{"model": "spectrogram flow-matching model", "dataset": "simulated sounds of rotating machines with and without faults", "hop_length": 160, "input": "log_mel", "win_length": 512, "arch": "unet", "activation": "leaky_relu", "weight_standardization": false, "pixel_unshuffle": 2, "widths": [48, 48, 96, 192], "attention": false, "beta1": 0.95, "beta2": 0.95, "steps": 20200, "epochs": 132.4}
Rows from block 7 of a small spectrogram flow-matching model, named by matrix and row number. Rows with one number belong to one channel. Each number is 50 + 12 x the weight over its row's rms, rounded and kept within 0 to 99. All counts start at 0.
After each channel's rows are labels from the 100 clips, of 14848 (inputs lightly noised), where the channel reaches its highest value: "top examples" is what is common among them; "peak in band" is the frequency band that holds the peak. Only what is clearly more common there than usual is listed. The data: simulated sounds of rotating machines with and without faults. In brackets: how many of the 100.
# convs0: first 3x3 conv (model.mid.1.convs.0.weight, 192x192x3x3, each kernel summed), inputs 0-63
# convs1: second 3x3 conv (model.mid.1.convs.1.weight, 192x192x3x3, transposed, each kernel summed), outputs 0-63

convs0.158:52 63 38 78 64 51 42 59 45 57 50 77 40 46 27 47 65 47 44 64 57 57 50 56 30 43 44 64 39 32 41 52 63 46 44 61 40 35 47 45 59 48 48 50 51 58 58 60 29 37 57 58 72 62 53 64 42 32 47 59 46 54 66 50
convs1.158:49 42 64 38 60 45 91 57 52 41 58 41 66 74 48 40 43 84 56 38 46 55 64 33 62 58 45 35 56 66 72 40 36 53 76 46 70 56 27 64 46 47 52 62 57 64 58 54 38 48 54 37 38 28 66 33 53 59 50 36 35 48 57 46
top examples: gearbox (96); slowing down (61)
peak in band: 1000 to 2000 Hz (84)

convs0.44:43 74 49 68 48 62 68 45 54 38 63 73 44 44 14 19 69 48 47 73 49 53 62 66 53 55 59 48 43 49 43 58 51 36 51 48 58 59 39 49 54 43 36 65 52 51 61 52 44 23 54 39 57 57 52 48 44 55 69 47 30 33 63 67
convs1.44:34 64 70 54 50 45 66 69 40 52 53 42 56 99 48 35 46 72 50 48 58 50 64 43 65 67 50 46 55 50 58 53 61 54 79 51 62 59 53 46 29 30 42 53 53 53 42 42 46 40 50 49 30 64 65 52 62 55 34 56 30 33 43 49
top examples: reverberation (100); text has "room" (100); text has "reverberant" (100); fan (45)
peak in band: 2000 to 4000 Hz (99)

convs0.42:77 46 34 52 50 37 43 57 41 77 62 66 38 52 74 41 44 32 57 47 64 49 56 60 74 47 55 53 49 42 41 46 73 35 46 37 63 58 53 58 60 71 34 60 62 69 63 65 64 25 52 53 65 52 51 52 45 45 41 49 54 47 18 41
convs1.42:36 45 34 43 59 51 63 44 48 58 63 42 38 63 33 51 46 55 50 38 40 45 19 20 57 52 47 30 62 75 62 30 28 66 60 48 30 57 52 48 46 35 44 37 29 34 33 40 46 44 53 57 37 33 62 50 54 40 47 36 52 53 77 32
top examples: gearbox (35); compressor (29)
peak in band: 1000 to 2000 Hz (81)

convs0.162:29 33 44 61 55 63 45 68 51 48 70 30 45 43 54 30 47 51 74 50 40 28 50 44 50 67 57 64 32 57 62 57 66 48 44 37 46 63 48 38 74 47 53 50 67 44 48 56 40 33 34 46 49 44 52 32 57 52 65 33 59 60 34 56
convs1.162:60 55 61 65 54 46 72 46 51 42 65 45 56 90 49 49 47 86 54 31 57 56 55 59 63 49 63 30 48 73 54 55 58 45 60 46 71 58 47 47 43 49 43 55 58 63 56 50 65 48 52 56 29 37 44 39 41 52 36 63 31 70 54 61
top examples: reverberation (80); text has "room" (80); text has "reverberant" (80); compressor (62)
peak in band: 2000 to 4000 Hz (75)

convs0.145:14 48 56 55 63 56 42 65 52 29 21 13 48 35 32 44 40 58 67 68 56 47 52 53 24 59 46 46 51 52 34 47 57 64 63 56 40 50 39 39 58 44 68 54 39 48 42 61 37 55 40 54 31 51 56 56 18 49 67 45 47 64 50 48
convs1.145:66 51 52 59 48 46 47 26 48 48 47 48 55 42 57 40 36 37 50 46 37 52 45 40 54 48 52 48 52 49 43 63 46 58 46 20 40 44 30 43 40 51 60 54 54 40 40 29 53 52 52 38 57 71 20 35 46 64 31 60 60 15 48 54
top examples: thin (high-pass) (91); fan (47)
peak in band: 250 to 500 Hz (82)

convs0.51:45 89 48 68 50 34 31 47 31 63 60 39 38 56 57 48 37 31 38 45 55 44 50 36 61 45 42 67 67 50 80 50 56 53 54 48 44 34 42 58 44 45 51 25 61 53 30 51 55 73 57 68 55 42 49 60 55 54 55 53 47 39 54 48
convs1.51:43 37 51 38 58 61 44 33 59 52 63 48 44 38 58 49 45 59 64 32 25 52 36 57 51 55 56 32 29 59 52 62 55 46 46 59 56 33 51 80 63 72 57 54 73 48 65 62 49 45 39 38 63 42 56 54 61 55 58 48 69 53 48 49
top examples: electric motor (53)
peak in band: 1000 to 2000 Hz (92)

convs0.171:57 50 23 29 47 47 55 48 28 28 69 59 42 47 33 46 51 47 23 58 35 37 59 46 43 60 42 56 52 47 59 36 28 34 64 49 38 58 57 38 31 40 52 75 64 32 48 40 52 58 61 43 57 64 43 51 56 40 43 52 40 45 43 32
convs1.171:44 49 61 51 35 54 53 63 46 59 56 73 49 48 86 59 47 47 58 74 46 53 52 59 84 24 52 41 33 36 49 49 57 50 24 50 42 59 50 53 54 63 39 59 52 67 61 44 69 55 58 70 61 62 75 46 61 61 53 34 42 47 40 39
top examples: reverberation (75); text has "room" (75); text has "reverberant" (75); bearing knock (43)
peak in band: 1000 to 2000 Hz (67)

convs0.129:43 54 49 43 59 46 51 54 43 44 72 36 48 58 45 39 27 59 63 40 35 52 59 29 24 57 59 50 60 66 68 39 33 46 58 41 44 57 30 42 52 59 60 54 41 55 50 44 29 79 46 66 36 31 63 50 57 43 64 54 50 48 59 54
convs1.129:75 50 42 41 55 63 59 45 50 40 46 47 43 71 52 49 59 51 29 67 41 62 76 54 41 59 64 46 60 44 54 64 41 60 34 28 46 47 73 49 46 66 57 44 35 47 51 44 57 45 46 47 47 66 54 26 56 44 48 51 72 46 47 61
top examples: thin (high-pass) (58); gearbox (37)
peak in band: 1000 to 2000 Hz (60)

convs0.110:47 39 42 53 59 54 41 50 56 47 44 66 19 61 33 54 54 18 62 44 38 32 48 47 43 42 39 61 54 51 51 53 34 26 45 53 53 43 40 42 54 43 36 47 61 53 41 56 52 38 55 59 60 51 38 53 36 48 58 36 51 53 59 59
convs1.110:50 55 43 59 20 54 62 64 45 45 50 48 73 61 39 23 57 58 49 47 38 53 56 59 60 49 58 57 54 46 43 55 42 43 65 72 55 74 50 26 54 50 24 55 57 39 49 45 59 49 64 39 47 71 47 27 54 44 51 62 47 32 51 55
top examples: reverberation (79); text has "room" (79); text has "reverberant" (79); compressor (70)
peak in band: 1000 to 2000 Hz (71)

convs0.155:29 56 50 54 61 38 58 41 58 36 20 05 45 49 37 43 34 50 50 56 46 38 50 25 49 70 35 47 68 39 46 54 42 64 47 64 38 71 70 44 46 41 59 64 48 56 35 40 41 54 54 41 33 43 55 64 35 46 46 49 47 43 63 57
convs1.155:52 59 52 46 49 48 35 21 44 46 58 53 48 46 58 49 38 38 48 51 37 54 46 41 54 57 58 31 30 68 41 70 70 52 47 41 41 41 45 55 44 72 56 52 51 47 60 35 60 42 20 40 48 62 33 55 49 73 43 68 55 24 42 49
top examples: thin (high-pass) (84); pump (32)
peak in band: 250 to 500 Hz (65)

convs0.152:39 44 51 51 61 53 29 38 46 25 26 33 42 39 56 57 47 45 51 75 64 45 46 41 43 53 41 49 73 40 43 46 52 69 69 54 35 44 36 53 51 46 64 67 55 57 49 23 46 40 51 42 48 70 67 49 46 54 34 64 37 46 38 55
convs1.152:45 57 45 62 37 50 39 38 50 53 51 34 52 42 49 56 32 55 61 45 55 45 24 46 54 52 40 59 55 63 47 69 64 39 52 51 53 30 31 69 51 52 54 38 57 45 32 34 60 31 39 38 57 71 49 54 42 72 59 61 55 28 47 46
top examples: gearbox (42); compressor (41)
peak in band: 1000 to 2000 Hz (87)

convs0.2:51 60 55 63 54 47 50 51 34 52 43 54 45 60 59 49 50 51 56 76 60 60 56 65 59 46 51 35 52 69 61 28 52 35 43 43 56 58 55 50 51 66 38 52 67 57 55 38 57 69 63 51 42 46 50 45 38 58 37 45 54 40 13 46
convs1.2:48 41 34 55 60 62 33 55 58 55 55 49 46 55 35 56 43 53 61 41 49 43 18 39 46 60 44 54 36 42 56 51 38 51 53 57 53 26 67 50 47 26 60 49 42 30 34 54 38 30 46 33 53 48 48 63 59 51 61 36 73 55 66 55
top examples: thin (high-pass) (98); conveyor (64)
peak in band: 250 to 500 Hz (99)

convs0.87:28 48 30 49 63 40 37 44 49 52 46 59 43 51 31 35 52 20 46 54 52 42 37 30 30 47 57 51 44 47 61 49 39 73 54 52 56 61 53 54 54 57 48 46 49 50 44 58 44 44 52 43 44 60 41 55 39 22 47 56 52 59 50 53
convs1.87:48 41 59 61 41 48 41 56 46 44 60 41 44 56 65 53 43 53 43 58 68 56 71 72 64 55 73 38 38 30 47 60 79 35 52 58 56 57 37 50 38 56 54 62 73 56 55 32 56 49 31 61 54 58 41 42 53 54 48 62 22 39 42 50
top examples: reverberation (96); text has "room" (96); text has "reverberant" (96); conveyor (76)
peak in band: 2000 to 4000 Hz (96)

convs0.140:61 50 60 56 50 45 17 80 41 61 53 18 62 67 44 45 44 38 44 59 84 57 40 40 30 48 56 66 35 38 46 47 43 32 48 55 40 32 42 52 60 48 76 45 59 56 53 72 56 43 49 55 66 44 32 58 37 48 65 46 53 41 54 57
convs1.140:67 60 40 42 56 62 49 47 42 49 70 66 36 22 60 56 47 37 30 41 48 50 56 66 58 40 65 54 48 26 53 49 55 70 49 50 47 53 42 24 31 62 68 47 39 53 48 36 48 63 57 62 40 60 48 53 45 45 66 40 52 51 46 46
top examples: electric motor (41)
peak in band: 1000 to 2000 Hz (55)

convs0.24:74 71 30 48 53 36 51 68 30 63 44 61 66 55 66 53 49 50 43 64 45 48 45 56 60 39 49 00 42 56 61 31 57 39 52 61 54 69 45 46 53 66 64 64 51 34 76 33 47 67 76 39 40 63 46 54 32 50 27 51 57 35 34 59
convs1.24:48 60 44 40 48 49 46 39 41 60 50 68 41 57 58 53 42 36 46 75 22 49 56 63 42 63 56 67 37 46 55 41 51 64 38 42 33 59 54 27 39 41 66 36 43 41 34 39 43 55 65 52 57 53 41 35 59 36 48 42 63 50 53 48
top examples: reverberation (70); text has "room" (70); text has "reverberant" (70); air leak (52)
peak in band: 4000 to 8000 Hz (71)

convs0.17:52 67 33 57 54 65 55 48 41 72 49 45 65 61 59 56 55 60 57 43 41 39 43 23 45 59 53 49 49 61 50 49 60 56 36 60 69 60 78 32 61 39 54 51 61 53 51 51 58 75 42 45 48 56 27 65 39 50 45 31 46 22 41 51
convs1.17:57 48 53 49 49 45 53 35 39 51 46 50 21 32 35 39 49 56 30 52 56 46 56 66 80 66 82 54 54 51 59 61 49 39 53 43 49 42 62 47 50 49 51 46 32 56 48 39 44 45 19 57 41 31 22 45 67 56 51 84 32 45 62 67
top examples: thin (high-pass) (46); pump (37); turbine (30)
peak in band: 250 to 500 Hz (71)

convs0.109:55 50 40 64 55 48 62 56 33 63 38 53 69 54 44 63 52 45 35 57 56 38 54 34 42 32 50 51 47 68 56 57 53 51 56 66 25 34 44 45 33 14 53 34 20 39 42 24 50 77 49 46 41 53 59 64 52 55 64 74 56 63 64 46
convs1.109:54 32 54 48 59 54 45 58 56 33 52 28 55 45 56 63 54 40 52 46 59 55 59 66 45 61 39 59 40 39 63 55 67 42 63 60 63 05 53 69 52 37 66 58 49 48 46 64 24 41 26 21 31 21 40 61 52 61 55 39 46 63 43 30
top examples: gearbox (100); speed: slow (89)
peak in band: 1000 to 2000 Hz (100)

convs0.123:56 54 52 60 56 32 58 55 35 52 77 50 49 63 51 53 22 45 34 44 48 37 30 55 35 51 42 35 48 46 46 43 52 46 56 28 60 32 42 33 49 47 49 49 56 71 48 37 42 84 55 50 33 64 63 59 64 49 35 63 44 34 32 45
convs1.123:52 48 45 09 65 65 54 55 59 54 56 49 50 65 66 60 59 26 44 52 47 68 67 38 34 52 48 46 47 51 69 40 50 67 37 36 52 40 56 57 66 63 52 45 18 45 62 47 43 48 51 41 41 41 57 60 57 50 46 09 59 46 57 44
top examples: thin (high-pass) (91); piston engine (68)
peak in band: 250 to 500 Hz (91)

convs0.168:13 49 38 44 34 59 44 55 54 56 51 56 49 50 53 55 55 47 69 35 42 41 45 45 37 72 56 31 47 44 50 38 32 30 46 54 52 35 56 45 48 38 53 50 35 38 52 51 50 70 41 33 34 52 52 66 60 51 45 24 47 43 63 57
convs1.168:57 60 61 58 41 46 55 64 43 51 44 46 57 67 55 52 37 54 55 92 57 46 52 62 52 49 62 45 62 59 47 55 58 41 41 44 71 70 30 47 60 64 47 52 61 55 52 53 62 52 61 35 49 62 50 35 53 70 54 59 36 26 43 48
top examples: electric motor (85)
peak in band: 250 to 500 Hz (83)